{"crop_scale_min": 0.8, "optimizer": "adamw", "beta2": 0.95, "decay_fraction": 0.2}
Rows from block 7 of a small multi-label image tagger, named by matrix and row number. Rows with one number belong to one channel. Each number is 500 + 50 x the weight over its row's rms, rounded and kept within 0 to 999. All counts start at 0. Numbers have three digits each.
After each channel's rows are labels from the 100 images, of 14976, where the channel reaches its highest value: "top examples" is what is common among them. Only what is clearly more common there than usual is listed. The data: pictures of board games with random positions, seen at a slant. In brackets: how many of the 100, against the usual share in percent.
# convs0: first 3x3 conv (model.blocks.7.convs.0.weight, 96x96x3x3, each kernel summed), inputs 0-95
# convs1: second 3x3 conv (model.blocks.7.convs.1.weight, 96x96x3x3, transposed, each kernel summed), outputs 0-95

convs0.94:520512397534513476352335506478515527516495494510491551519489503541333457547509527486522466529521560505517554491520493507571539523523454540493448528544521477479504534519480576504484456495530555481495446339458582564478520534522550548525523510491510599541525519541349502533511496520541432477
convs1.94:542453463449563374444456465492520552491407574514540489414565461534473539533518563530574570459465648581540534522588497551557424532490468495572593467493577460554583495462470520551503602488558526440561456473520457480526546483515540516470513567544517505435567516520432511518511540451482486498
top examples: second side has more (89 vs 45.4); nearly full (61 vs 34); noughts and crosses (59 vs 16.9)

convs0.59:537496508460472534492488477490495543539533520494547555479551557487499546498352514469576527531583467439409468507453441553524503448496550598537510507511432496588547466518507428474425552487516425624520517512478508402363547482499497409460514504503557526496559365528511598437472540516530477504
convs1.59:459451524432474482473455422507531479539488503430486507466376549424490396422495507505579456446433482485492559482522482488534482404540472508493445451508507539465436454481513574475474485438443515594517520434448422555548466428586597464499474469594477555492405501579407581574548535463503507486
top examples: second side has more (89 vs 45.4)

convs0.35:514502540475512501535548479489523290495502515498505446504384490536534458389498495524508540483527488501516507465497514526526483555503491504494583471485517525502565498434480518557500524493535536467544490538486491528502343314518520555512437513508475512527312563489546527520527491523506531461
convs1.35:476480539565521536512564574452524361520465508536479427555434570475506552545575398455433452580471526554490521495535516489537570510520551575504463559563519506498454510544497516443428491480557537459509521492510602500544381490487546446557607394443537529493446511586587480483511535540498547556
top examples: first side has more (85 vs 44.2)

convs0.84:512493385506503499358353525484521527505514500508480535499487518541342458556520497490507459545511507524506533482509510512534527515526488532464429507523494508454473501505493554515500452491506553487496489303452603560493519528515520551522512509481504551555508520512296515522496501542536420487
convs1.84:506436415462541376440450469507530544475414560521546537426578427543465541518498564550554602437447567599548491539572533545523417530513444511564577498475562541519584516499519524563514591496536521450562492421505450497530546488492540509441489557537523455418575500531413522495534524479490436490
top examples: second side has more (86 vs 45.4); nearly full (64 vs 34); noughts and crosses (44 vs 16.9)

convs0.72:466453508456423485455566521491518499433480554526502452490531399564585514488470541489611573515390386505567513477533592516512515536469531529539518474519555557480524546508514595540531518429541510513540552532519528600419532451486561580509555496553530531572526456620518493514592553607483495535
convs1.72:380529502570422535511535440534617532523513460472539555503498477502493577391608537507547484475547422493509460483486635559556471517419454442523441539464504572459463527511569532486535484403527578519525507533503509459437557431501516528538479517571535456592474551580513575472481536580512474502
top examples: second side has more (77 vs 45.4); noughts and crosses (75 vs 16.9); nearly empty (61 vs 34.3)

convs0.77:535505555518509521504520516492477521550532538575487555462525471482581552450497551483565554555517533482534507477466506621545529554422550525556576452437461545650553499449506410511531449529502432476487431565550553358452495535487524418514440553571497516525508367504543422515504508430554520516
convs1.77:469448516588474503449453510556469493520532626415548441484447409455421497438515515454475472545459624485493530524540452540493474482482516579436543424497551428528413448517498549476613485498471527594567522412421539529475492501557574553513530552571473491537452485504432481509565547478558489582
top examples: nearly full (93 vs 34)

convs0.45:503486375515495498375325522490517526491521507508493526498497508519348461585524484507497458543533509522509529472512502507528518507535479540435435512523503493462483496492484541503506456500512537492502483322469610547493518540510505543519514503490511542559521532511292501502498501537541408507
convs1.45:490447406456520404446472454512513549487446515520595559437604430566457539528504575536557594433486549589535487532545534544522434527517456486535569485476566531535630515482514521561523598514516525422549472449506460506525555473483527523435484547542517433413589517522413499500552521452494423490
top examples: second side has more (87 vs 45.4); nearly full (79 vs 34); stones on a line grid (45 vs 16.8)

convs0.26:456501490532466495459470558470465540544459620536496528580482403524477516527501554483561482440478577478533543536513535507504539518435486573500492582513438504458521454637595668515490475569482537553563477490534486546409534526510466472570522500379562589517546553544500471568513524513497543566
convs1.26:474421531472522466444476569523582512512308562491483448488475511335484446422584505568530450499484489443496507505504527522541486465525421447517473589488531536434502475453415549512514506548429486532565476483431532537461520433522510566568501507484550556553464447503487545531560563570467543549
top examples: nearly full (93 vs 34)

convs0.18:525506588418546485598589517494464455512489548532567492484503370522616562416510566495584592444487468522579522522476546564577437561481480518591584483448519533534564459474506554549500575526618539500574509537482509525455485450553518558476488524509514550517481508487575480502515486528553594520
convs1.18:488596543548454589380435558473532526531505542485444436497460474431369548497566451483562446574506502453535526411491480555549578551517553470542468482521523462533477468449499539511439467448507530514568521462484549501417533555536502564575501522492529522581449521536503543498457542477482545680
top examples: first side has more (73 vs 44.2); stones on a line grid (37 vs 16.8)

convs0.16:471512433591490467393417586519486518506484546501460453547491459503448454495510468518487460536540591490505602522487562480536555480395544490451399532521461447457466506481509542482566444524425438498548326449504511527445529521459484490577506460411479540573521483620436489471463531495452436505
convs1.16:470438420504525361502557465489435501458373436553554493464573477535494502450450589472596521476521598555550496563532594504540460525437512511591500489512551495499570544465465567460558517549499503435532484508535498489554490486468573552500535489525502462436583465581528455411585523537530411496
top examples: first side has more (80 vs 44.2); nearly full (77 vs 34); noughts and crosses (64 vs 16.9)

convs0.81:526541489534512496498485556492499604449467537551450382511539468492504545680555422526481477564607510558546507447466511553521584479425535545554459468549530444466550495466493519507470508513585529514513466502495602488487566565571526503524538463505568531558638513493498546433450519511538513595
convs1.81:539528533478443500541515470578513585542550511399523570507540466508549385423544580508531538497505487483461472481437503537560446516480518452448494445500476473498513456535503530542539475468478548523532455668432480526433581404532446546523480608567419557541520565371480516491433506491521517437
top examples: second side has more (87 vs 45.4)

convs0.2:514505534475511494517535492499538285504489515498502428500395487526524457381494493522526549476506497515522515452518502520532490564505498510501576465491522508509572501422484531564505526489523549462546469534515489543495366305521516563521442513506472531532331561507534524535533512507489521474
convs1.2:458464534561520527529570557446512357505459524541492442549442552468512525527564426459455452566458531572496535525550526505535565504512544572512450568577544503481454501558508510432442484483558539458485525508476591481545374483487560453552615387432563533489444500583590482499528533545489540541
top examples: first side has more (77 vs 44.2); noughts and crosses (44 vs 16.9)